Weights of a small image super-resolution model: 48750 training examples.
Rows from block 10 of a small image super-resolution model, named by matrix and row number. Rows with one number belong to one neuron. Each number is 128 + 32 x the weight over its row's rms, rounded and kept within 0 to 255. All counts start at 0. Numbers have three digits each. After the name is the row's rms in percent of the matrix's.
After each neuron's rows are labels from the 100 images, of 14976, where the neuron reaches its highest value: "colour at peak" is the nearest of a few named colours to the mean colour under the peak; "lies over" is the class under the peak. Only what is clearly more common there than usual is listed. The data: simulated telescope pictures of galaxies.
# fc1: MLP up (model.blocks.10.mlp.fc1.weight, 480x80), inputs 0-79
# fc2: MLP down (model.blocks.10.mlp.fc2.weight, 80x480, transposed), outputs 0-79

fc1.93 105:119087087144084156141128176088142128096173060075125073083074120072139117152088144128086139117163182194100102190111129090160102094117087085116154169103090108120122130113096116127118094140121169156122104163140088105157148090128072099114119168
fc2.93 092:113156105127120120083109075198113101138126097178050126102100101161157140154156103136152180130115138100162165094177152164097094186106152162119173132122159098151077103110098139127140169167174147142123112118162156149094138125117107134229179099
colour at peak: brown
lies over: galaxy

fc1.41 094:107147166129159145093120097188099163121135089177120133098084154196125161102109167136152051086126200070166108131170125081133075100139111108145166098069146129189096191113122172138131103123133124167135108102109120149094108159115171126115096136
fc2.41 094:139140095127124133134080106000115135108103103140129076091123083090133094148153141101139142133160111192101130193130199144103160181121136096149114177200143141144153073116149103146113116146126188123119123126117113150114119129107146118111064170
colour at peak: grey
lies over: galaxy

fc1.206 081:149125138046131124166154109130171184170148209156107080092186161175146104114134113112186133107137130113080114171154127158202137158156120135089088128135142098141136162186156167182109149123095115130094136177096107174137124133091085104127110140
fc2.206 071:095137124179160113155178117138135106161074065069161178176047157144132134152118144175107098124099117143161142077151131098066138100189160144148150099188146151102116116099109162080140096143166149129121123093156141182092132169164134135101107163
colour at peak: brown
lies over: galaxy

fc1.339 106:117164117115058147155130125070133138161056077051115096119105159132150140167115096143127101122164116128135122128146114166167188047149149165103135120162094131153164134144152126173180135145125127097182104133164159143144139102111060091063085141
fc2.339 108:132178152108150105106169148087124136140088112127166128125177118102203074169135159158118118150161103137112162075101152125123129149094100171129163115126069145133158054169169157151091141090082124143097095127145102073125179174116095131217151121
colour at peak: grey
lies over: galaxy

fc1.148 093:161124133084105148077124088066077177123161122124147171120097168104048096077093132149110090128122109105159155153171096149162113144167151119113114162154108159162157122114154122160064099118148179112065091092124140127085148186104136115153060125
fc2.148 103:072117120133099081162069140082152135108093153120129121147150104067215119162122167122101060138134176131116124139101154147095112151071055101091106127104170148076124175139109150105134189158116158119111159143118080129132140117176155111126143195
colour at peak: black
lies over: sky

fc1.366 097:142163141140089097139128131097141152064105158161097130179136177156138158107152195120133136147092096113102116124126083105165150105136183065121065101123109197058113109173157110118163167137165122127127132155061091174099111159117137156186160156
fc2.366 098:087101043116120180181133120130130090156127143107151153066161095135108144155126127185130093163125118126144133074084165115143137097184092177148131106114138099127148174086141164136064115137134076145113114085221177064150121115130125141118141153
colour at peak: pink; white
lies over: galaxy

fc1.275 099:116102093111155141125111080155138069075179103110141124175167159148118204115147200113140153108101107127131088097133156080090123139125142165078085135112115155121135100205093133133167050182105106139170186134132120116144135146081080112161125134
fc2.275 092:173194168136112137149135122122090178188099184114132076123142132121154127140071070138132092170078156112109156052106153047122128126155121139116152119107140150150124137106156157198088174104098147078151091091137090128087174084143132115140126126
colour at peak: brown
lies over: galaxy

fc1.258 107:128150087112132150151111150093099131143153077049155141124153104123070116195129183190140169132076145054127135126127096141063113090178157059117132125087101141159142151161049126160141132150142127114167138154155114158148150153130174112113137095
fc2.258 116:114193161093139120107144126094183119201207093038126178118167130127130116117064151145132090116100092099100139117145170105116187056126124100093128084116169126153122149124101088132133152115109092086133136113153152129121156150168179124145172127
colour at peak: white
lies over: galaxy

fc1.242 097:177166086133121067159092152116167109119124119091128118139139122118156141070159138115126117115101136140143130118070128134148098129159071075115129135118095097166115122130113136094115142171178171198111056126179161166120076209176151081128148061
fc2.242 108:084131128165107170141101097103155098116172091162119131204147152141086160112088135155173132139089191126132128207114089097060137118110117128141101092110103081092114144095122121154071135116082108140129143043126126129154124131205139187141142141
colour at peak: white
lies over: galaxy

fc1.119 113:136097129158151097149198111178141104110143131080102106142116100138119144083141096085087147122142057092048136108138166191183161082192087123104148142127091105142152120167139129101057175161093103178094127144153105128144129117159156130144160099
fc2.119 106:087046147140086151164089125146119107115108156119102131121165119157129108171132143109099101167070150125135180121138111119074127119098247133105099116142151157137075142082209106111187089182153142106155146112076143151096119137117130129134139144
colour at peak: pink
lies over: sky

fc1.245 118:198100139133046140119097149133154122150121124117131176170125118104145112114145115127137166123125134170062097154106139191164100146134146107206136094092136165145147154114122088102128159174167174187122110129202136139155101151152110097117034108
fc2.245 099:143115098114131124129098135077155117156110170083178091054146140160126111102112113174107092165115060109170139157157112098130173171129135086087111149167129061137152101069168085172143118133152122137161172148142166129135185142141090095118163203
colour at peak: white; pink
lies over: galaxy

fc1.255 127:120106110182108097166108171140090092192156137092126138120096054185148113141177086097165140158108150138167138100127090127137151164187118087104131142091092113080095120082131129085123182069139123119107119112138140143160094053165174116161081126
fc2.255 095:135186104119143178145171098121168159088194108165117135121189162115120131129104100121107071192149086099090160063112153153151126068134135158125171105128116183059132152152163160163114101119159089105144132102070078113123142122133129159098087095
colour at peak: brown
lies over: galaxy

fc1.22 093:097143149140030077089153162128129099138147152164117108111187180136065131116137135132103121127160129136163172106133117150159116115177087197084145165114151141111163141132144128070127116192102112134128071088151096155109106133061139209124132122
fc2.22 100:152148157191179134132118115134176171154089075097090141115211135148125158057109140090164063173085075099081116135103138134082123105203156158191146138118138131139073124120101137114114124065116133103122109145139156134168149101095123110125138127
colour at peak: white; pink
lies over: sky

fc1.96 088:186137112110072132080056098145142194173147125112129128185101106167135143182149097149127146115134197094176130090122172119157115070097089113107128139145142129095157148137111122103129136170124111149145196085127130160169183135113130088135059076
fc2.96 116:116128138128162073123197153133032139108096088125110120172162103109157134142120102118114072111168156148137200177084147083186132106149105122114162103084152104189130173132111155076091127109150104138129139071081103147108113112145106177164103123
colour at peak: white
lies over: sky

fc1.351 066:134078107044175092150132106119225174142169128130183125096112142153118158087126121104127084107144155144125136149135109079164162201079089131153153172160139100122143161120175158140143109050117101118127114181103106166089136133114133124113111170
fc2.351 061:119185119169093113106127119153068117079116091108114095123112108141136092163112130186125121093117130103103162130184200162060047111156140104056126154139134144130110088098082083161132125194137149087115134095120164111112127139121136174074141084
colour at peak: brown
lies over: galaxy

fc1.207 103:088179179164093124102200089141137131087157102103118099171144108189103146150126133160111056079117102108143093138155176056134152105122149092119135151102128149214101103147154121147145177129131152137164172109141110087174125142083160155114137082
fc2.207 102:164115070100158085092145169062131147101186108166100145169128150100096071116177196098117111134169104108097088141126142168165184189097098160176116123124157120091161144117097174082135111161091131113149091058115114112130126136128130120146125080
colour at peak: brown
lies over: galaxy

fc1.57 103:147141132145123136149064192101100124122134121165143073136090149107134157083138067159158179154108091176147161119146098174116166140106111104163075133134116117127092132087174127131158106135117193226109076087110129145132190080121168167135128138
fc2.57 114:134163185156177130140097107091151117155138086133173172165091100136125125107114151090136196156117121077110114214104145085122104152119109136130105134094136170157094114085171099117155121131092158066087109161134132190117175151158077170101188103
colour at peak: white; pink
lies over: sky

fc1.375 093:178151172110124140176120143114169121130148147143128151153117123153114145148081111109140166037102114129081056067127137126114136121079114119115097122145079156153182110089148106111114069143132130143165077117127086108080118094192137139165215083
fc2.375 092:085127083080112106110102187093166082135087093141100122088108173067143075117148138138144100116158137165110154160059160147097110146117140138141158151101158148151057125192121120147118124137170133125065144143165127130155166182096138127076081192
colour at peak: brown
lies over: sky

fc1.69 093:091134121111121093117073112130098103140111192121126057200124133063178133160145158121175121136200068131081129087131157122108169134150097106116138109141154133131115086135136137149169124155124092171146080120186108077173211121143103128120146164
fc2.69 104:100146138117154120117101114121097098119105099110106074074163208129148149160138152118090102171138119176125083079079145148159136164113092104071141157065130169110199098153156137149095099118149169231127070134126095123148104145119129106112106140
colour at peak: grey
lies over: galaxy

fc1.263 108:126166074111165116132190082147125160116133165094140173116115088121157154070112126135080120134138081089145157093151162172106140070121131139120134119087130116138128059077136144156134076123132080097127098208131099090075132072172127131077180100
fc2.263 089:160114115142130127118069150075197115156144083120148137108115123126129123120117140114180210124091137162062171180176135112165134148153200112145124132126087107130138110137090077089083134129160156137158144058084171132109078106078079108166128117
colour at peak: black
lies over: sky

fc1.14 102:165151094162144136132125154099120163189154062141128073156109061154091172146091112111117139079128171131118076120176114102143136084160126108142139100070152076148095065102140157112124169097119172165165168117069144115125129124111080059152117132
fc2.14 097:124124197117144151126109141123103118069075163189135106175137178147110123094214089090108130109092139103128152134124125149179075168075119095078100148117137100120131167071103106154132112089122130178091159122141202107167087136128077150123157135
colour at peak: black
lies over: sky

fc1.199 127:150141123140127096163114113089145085168127076168124110118070106156107169160152113155135087118124166157111091158120117118120164072115080107142140105118102166079097115119062179133187117163176116174221117135096122169140132120171145172191099096
fc2.199 141:166100136136146118108120111182109098119107150080169104112124101103190130153157096162097160117108100168166138163143072193152050215146130110180138141163102112165146058125140109104111137144118119089107137200102065144146130097089133123139133106
colour at peak: white
lies over: sky

fc1.185 118:118153139124083130180098120062147174211138170130102112170185095086138140118115102180120132184112157095133160167090149107118110068125103098151120154094140192093116126102104158092045132160084152100163120118093138111088112163125163130108154115
fc2.185 108:137116139107136060129139121134124124170149126145064070124197163177165146128094042136148105118133179073124085052153118146100094171154179115149131099142180155118127126093159135138132118138164130104161126087078158094107132102137069158106097160
colour at peak: pink; white
lies over: galaxy

fc1.53 076:149156097117083179124075115150162123103141132122092147143143135132129137118124159150093122154156112145079060158102154134181186069105117205122153162147124113109061134115099107111129128201185146120166159092153192105159148138138167075155164083
fc2.53 074:169103113142150112081147111087126123143123165164153151099087134114125097115167184101135171105135187144152178082163130124120128157090172079126101092096177133151184107129101133151112123118113136112108150170051123188087202198086109161134163150
colour at peak: brown
lies over: galaxy

fc1.227 092:115120117155157084130183108126159150184201138144113090131135164179133138163163101188132147147204116150113132151161132181135111157128105146152135139100148095114120176129070197212175080122144172118118117117068129160121087130154139120141110078
fc2.227 090:114147150088109085052142115164147081128138195088135101090119133109127129074099173102089118103122133104148161142100128040164154130125119123134121131130126181131142171155132109078113177151051069094093118196132144179160098129101131114132160168
colour at peak: black
lies over: sky

fc1.401 113:125191121103137079145135112153158088143176110077065144145157188155160110136083123175165172123082101089118145190144150096121102141139132149123149170107164103118099185153105149136201128143124108108116105089105107099100103155100101104180091052
fc2.401 105:165098135117156145112097141172105093074123145149122086130067127139080163086141093083140126126138133081163093058148131132150115161111191085135111127161094098123164058175150119108114073081138121180167172165145164110138171142177170103091140105
colour at peak: brown
lies over: galaxy

fc1.413 100:121187206127198100107119093074111099141197172125111101101135047146119122119136149152107166075115128092117161143142150136139172098149109148094104173096144153183119105148102121150135104202069106123116149092181157138113137135093144112153169145
fc2.413 094:161183098155110140075128137185168107080164157165111117145141177114110110121123090091164090168116103074101139159163150186128092165114166183140138084066115064121150127154087131092122133103096121129120105114089155062144132076154073111143165144
colour at peak: white
lies over: galaxy

fc1.74 114:124196155120121100175160095135144143152127080099098086121156084130145154113071129151162137095172139134150155154148095085196080164143166140127119099125088040099084113143188092041141103118117093107122125136116097162140104090120110107093172111
fc2.74 105:121156175153139115200102101057059182163126151091134149130061162112124099208100100124104112132120083151160138092108121140173134166139149107155162163065180159136143119122154078120134145124091203145133117155095097118112153111123125155114144173
colour at peak: brown
lies over: sky

fc1.436 097:093140177105112023149109110138093131113075097145119113082175129133174117113105099145083106147135054131143155141153126102144149175150076128120143066138106172141168157067158169134119129089121156112100116105129119069089165138121175106060143117
fc2.436 102:120126124110136166163158137120082112095155175109097123131117157112123160138114144126052151116116168086135096178100101103124080115074144108151146146068167138044071171130114109168133130165176119196142166190120139192147083164172156120137127139
colour at peak: black
lies over: sky

fc1.104 105:194119084096137129128176104086097112128121171133091108135061128121188141155107141076186151112149132164110126159111124107199184085141164110167122145136095116185118148153141134147121097130140112111133134105147040104186179145196123107146121081
fc2.104 114:114154178125058107105063073140110131079091074123103162117102093102160113211155158108137153104179139210169143064147088131116100145206112120141135152145122165124120132140121175116148125163160109144113091127118104090136070109112140134141125106
colour at peak: brown
lies over: galaxy

fc1.310 153:107174113097073177106083161169123118159121145161107111144104096139135137144107108149093080132174122172176130079104157164136102102144143093136114151077162110127063166172139162128172126046147152098146072141126180089102147142073077108128072125
fc2.310 161:163123136163110101135125168184128064166092107120129161138157122121097151134140054134104130129180156190174176140131083152114090174133175105142152188142085116129103078074095115106113108108075113103149140125125169085151205118075096158127157125
colour at peak: brown
lies over: sky

fc1.284 105:193095137116124143140147093148133125083113142141130134112160139096168164075163133090135160192085122132126149078093087126160096100129138102209059092145139187174133189145120110151138112144140141104200088094100105158163080121111151149071126108
fc2.284 107:058109114147115130169194163116101113111087144158109115129150115127095132200105140136109160110109150107162141089113226149159114175159134175081153179118151086098131143111133143099105144105111156165145090160174170093133099082063158123153176153
colour at peak: white
lies over: galaxy

fc1.208 120:152131128165091165105098072145171090142152067062108154058146172129151115139126128138153124107097096152197092102102098178138147106123173081176133182153094154079174127120112122085109140107149162139128131077148137181166087138116081137149129083
fc2.208 118:140070140137130109142105194111150118143183059101119116101122117134114095070107118150101122106104114120093117157158142162118189134105204139124068119197093140125104130093099110105145216171162139138131183106077179118073161132147130125129144164
colour at peak: pink
lies over: galaxy

fc1.182 071:173100115127119117144132063144137127087100070103095114086130099142189118118098149135150165135088131095116127127095080108059069127172047121151160075082134114161100149127084124139097193150123134137103131065124086130076140136115113056138143104
fc2.182 077:113124117100147125112136186094129112195107143116122128115148147133075133178147112156142133085126085172116116156126182133154163139158165125122117171172020139123122094167131148065090080091119197095124079147170154085084141099140125124140073157
colour at peak: pink
lies over: galaxy

fc1.305 112:128119086176134136134113122105113104099109137124205153147131130127093079154090180122120135101162111128185064105146090127142134131118110123086186108151107131135123143113119181031153136170209141140176163089151107160135178095184151109156175138
fc2.305 098:147181111115081172137074123137118114205163063119118168165008123159142123110118141181155099111107170154145097176146152084127100149148100147158099169159118092161089147154101099094153115125154093105140144090169092158115126098150145138134126147
colour at peak: white
lies over: galaxy

fc1.162 089:171091107101167137149114165073108123066146139118093139106096039151127095163153128111174170096129112078152106125136094091115091095118112106115178155117079073176106167127146200100168112170142123151166127084114169135120170131100188125096143117
fc2.162 105:094155186147159165082062089079188157176145098140156161150124087165135151150122113151191177193117170150129156116132137061061112099145113128099169150096106122151132162120155124133086103059126091148142121098162097120135090099144157126149123138
colour at peak: white
lies over: galaxy

fc1.439 101:115129140175129073148147123146148138114136104113106093125141087104136090102105129123118181059107090070114156120084142081133110125107104119084120175101103092109111074176200108104111165171143117108102149183062122169176163163144179118098055135
fc2.439 113:083059131108085147110151119114158117086162179147141132136067178140124183110094124175072133110119114180171108128106184164083120156098145149181149142063107114130136188146130110143130122069094173168129099116182132091085128104150116108150179131
colour at peak: brown
lies over: galaxy

fc1.337 059:127129182084145075108158190156146175112077102146094152161112173132125176154093137146128217160137076129108118156117099132140123187127123095091132113124141179143110122134126179051106103106124152144125102160064075129132069142127122080090114098
fc2.337 057:136116124162108158134105132120140080155072097124139081150103110083157105146174156118086083124083140127152102128168199129137079074130126182182169149123113111141135131160063077170103133077147106115130204098163152116112146128209148122169136159
colour at peak: brown
lies over: galaxy

fc1.420 099:122174128101108145186074181100063120071092169066114101116151140140101047122152170132156141108119092187096099110091118126196119142105098099116146183183103163174126124126115137157073095109125120146132085146142129134154142164109077144159141124
fc2.420 093:107105147118093117137142113110112118154161108096160072146142107086131065189141158115193130093113104158104156168141119138247133155147209100038140114128113160120126076151131118097120086089101167147171100116121140128101124141157134110142150127
colour at peak: brown
lies over: galaxy

fc1.374 086:126133092130073074159162086157126154114148166139097116142195048149142185159157080150131119132113189143140113107130075115160133112079129124158107085107187133184164103114163111130124121173150123061113110119194134088120124126158091080117159088
fc2.374 076:125225165135140123073081115075100157113115082106135134117141166103106126098133143139137105116113124158096177151164185162125218107101132099105105158166087108184133119108119164084122103167065079153119072138121154124097127103082108132101090115
colour at peak: black
lies over: sky

fc1.172 068:130177171095083132152120136160182154058197142135142106130160137135119160149173159110107119130140128131088095111146118128218129093129108144131160146143084153127086112115122101184124081139077117077157105106101081231116124124129100066118123115
fc2.172 067:124085111127107090112130198142152096124113146162102185140154113080148126094082091162117095104144158152185181112117141125054140122203117126093092106148142098142100158132159155085090141137158158094146133167151136082159161157145186173094176074
colour at peak: black
lies over: sky

fc1.5 117:124146077108128118132139088126136139160166115110103090065158111154161116089127114184131107163140131146110164146177115121153058163075117125089152108193046147141108094137198133113098122189123156177163101074104073154155069128133113122157140131
fc2.5 115:148139163159116080160130094151090099187105149119121112110112143082123155137152048159161157166111062102133139116090128135183153173139178108089129092123106115120156106118122080122130085065202156125191101181150145099112143122122140168093168178
colour at peak: brown
lies over: sky

fc1.422 094:083168109187123167071175142124109143164178116101128149092094103062130085132175112129085161124179094110125127129159115099087080129106159172147109055099133082100162131181123152168172159082105135085113155157179125150137147097174127146148146103
fc2.422 089:155166087107131101155131070108177103166146126166130162111159148194119148121133100133137131160072132073167144160121120174181200118137119150145143183137073107138112117051145117120094127150136149126173107084056115075155096133070131152157093143
colour at peak: black
lies over: sky

fc1.194 114:073126079141166024163139147123112125116153099073107125166139147130177148094155114170111124132060123107135150158095070175160141071104101152190157150094141137172113148135120121115111102115096121175168129084096090131144088122134148152199142102
fc2.194 100:125095146157079071124104125125162115098118189105090102180128134074112174063158125130131165139145135134081102175134139107091143116128132119109055151187138079123095139078127075192134137116138078177078114099075134157151111087162130112175152148
colour at peak: brown
lies over: galaxy

fc1.184 106:127118090105097143163124161148147131161144149151087165162111109119108166154095104120084131152105149086059116104126144105127092106121138079085195207093121123150101147114131160055079136127088144173154110079150138154205163066095107157124161099
fc2.184 115:178085141123086195127147136135096118181135136128086131092172117126154112089120170146106079145190117148120152156179143085083170085145165113124102138080114118144127150097123164163051176150101141126112085087108183154111048117129091156155133101
colour at peak: pink; white
lies over: galaxy

fc1.94 093:114121131050088166204181135146136131153113113112140120108099100123085179184153149120104130055079082091161114113203138172068143069164154151138145159141126146107173110149147140119095151165086076138144101151141141143126175124108152124161141149
fc2.94 088:175087193141095132060133148173145169091167161152143084143096117172162102097147106143105133147139197181095109134117116119163096119093104078064113103132116098181127138109134169159147068162158133137153124088137134108125058111106093169073118131
colour at peak: brown
lies over: sky

fc1.311 111:191136145143122131071134161097150127125153060220135156091122129098118098167114076173155156039120127116120097183116120112148174078148121095171167149094077121139175161146128159158162116166143144124103108129178115115176091120097133119140121163
fc2.311 109:133144136123116114122120118177132158122117116149141093141154133175182057198172179088148139101095108064128124147182149142140165131033114123147166114145132121159090106129097161103138108070133116097139163153102097151105157144126152169033164101
colour at peak: pink
lies over: galaxy

fc1.326 072:087137085124147092104130112155093051130120144178076194084148172135097109088193191121078142089084145102155143134112171102076142151179094120119135105126138110149108093136114140098091102097085115170120173124127094184173108100142134143093126168
fc2.326 066:169143155106131123173123080120156196099059144124073125168107109106240142101100132046122100115135103146130123095090073139155129129110099173117168108135163116104130176109120100198134101129139150094140084123104132122121148164159143111183119109
colour at peak: black
lies over: sky

fc1.340 117:121150082151152093128045158171119059166146173140089137151191136134166138132094125147134122132155135130080066178123150120143144161175147120146113077132114073128056139108130154103136150105071105166155121086177131075152160175115135162086139148
fc2.340 108:157120128154110111172157151064085108079110120133205170121174136150125146121130137124162133132134104148091119170081092070165131130113138162077108128119130130188124138065185184178127151107099109154075091141106156155084104115172074107188145106
colour at peak: pink
lies over: galaxy

fc1.371 102:134150091137124151125169121172153165133111114103093112131058109139098152086129104138158095181112105180153100111193186168087112095150191113115143088052112131120189153143169075134154138109099169140180141136151103126165097114103153169190141108
fc2.371 108:147028109094158110115165123193105112139175090147161135153187130095147124083116208166111157100091149099109080131107163127103156148128128122058129141174119077115109131117090160124115113101155075159101092156143120108153092157174147156083143114
colour at peak: brown
lies over: sky

fc1.105 105:184100186099096084137130119134188103140169099137161077121143081067089125131180088130237103169152081139096122104101145161132133137138102118106131133099105181109100130176145171112144173150135087134095153124160200129127163119113124124115149095
fc2.105 103:092156087157169153143131190123192125128137159116098175191144123179070135053156128109140185110123172138124119180134133089141152111113064140134086120149186156116137163105108121059141106142094125079139086117104088154136084070114109111128101136
colour at peak: white; pink
lies over: galaxy

fc1.323 075:103114086142085124103093119073180181058100117111097128162071099149124107128132133109149126124143172112164170100135136195163150086146132112188130113179102104187107114153148094132089054144144149067131177104111147175128137176107156123099098157
fc2.323 071:145139133068103120103161151182145101159160160121147154125162171082122146088128153167077154163115103114096079156095105101068137172093131136112182122133163135117163168099171097136131176175131109157104078153168144053129081093176127187161118108
colour at peak: white
lies over: galaxy

fc1.252 095:159187092134149075159127184117077147163139165125146121160080106177083124137110128178094190165104120159087140153090096138139134144161087061145135141147146096141121048127111140127182103128091174095097141089199144130098142143116077115130136162
fc2.252 100:171141164119069133159143097135153130123178166133106139201181142079134099142129165134136101125071127130074109117173192125150126046134122152103044090142174162138145115159113117153139118131137081200142143098119105109119085120110167108114177099
colour at peak: white
lies over: galaxy

fc1.97 106:177167177084129151195118097110067149148119197123098139145165142126099097174180141118116155175149096177101150106037139142142041056126132145113106086133115086155122093121095114128140099132120138121136114145149122089168140088105097118100144115
fc2.97 095:144122047145110104108185167101124120112163084096185108112128101147127173088057155126140138115082140110111131127175151098113147112153168156134128098134131090097135141103139147151134129175210126106143149101031137200107140097114170097138075142
colour at peak: white
lies over: galaxy

fc1.186 118:122179151092141098120106129174154156127167164125160134099107102180090151158113085167142156137108098103179184099208073128139094118072103145070179105146115113107180142154154131107113108146107150149123143081104087119128150094193153061126123082
fc2.186 121:149108146155122096108176107141181068129107146072198121103162128125111114093123123158114192091122123140136136131141084099127141122117134135171074156170108155177152026092159103150106111110182138117097140142083131169134153107033106099114158127
colour at peak: brown
lies over: sky

fc1.357 116:121115150123119154159129093156101143050131139131121140100180126105101108099128145143109164103118135104080139113110153076169090170171209181077086143113139172132154150146218132121095111148132129146090131102170131117131163152066133069108158199
fc2.357 122:171175124106098114094150090161107112184127162182108107136103122123122150157146170108127105119151164178124106162149167184090122098121052089194136147128127118129167106150058089152155112097123058127175123144092112118136082118149148197109072151
colour at peak: brown
lies over: galaxy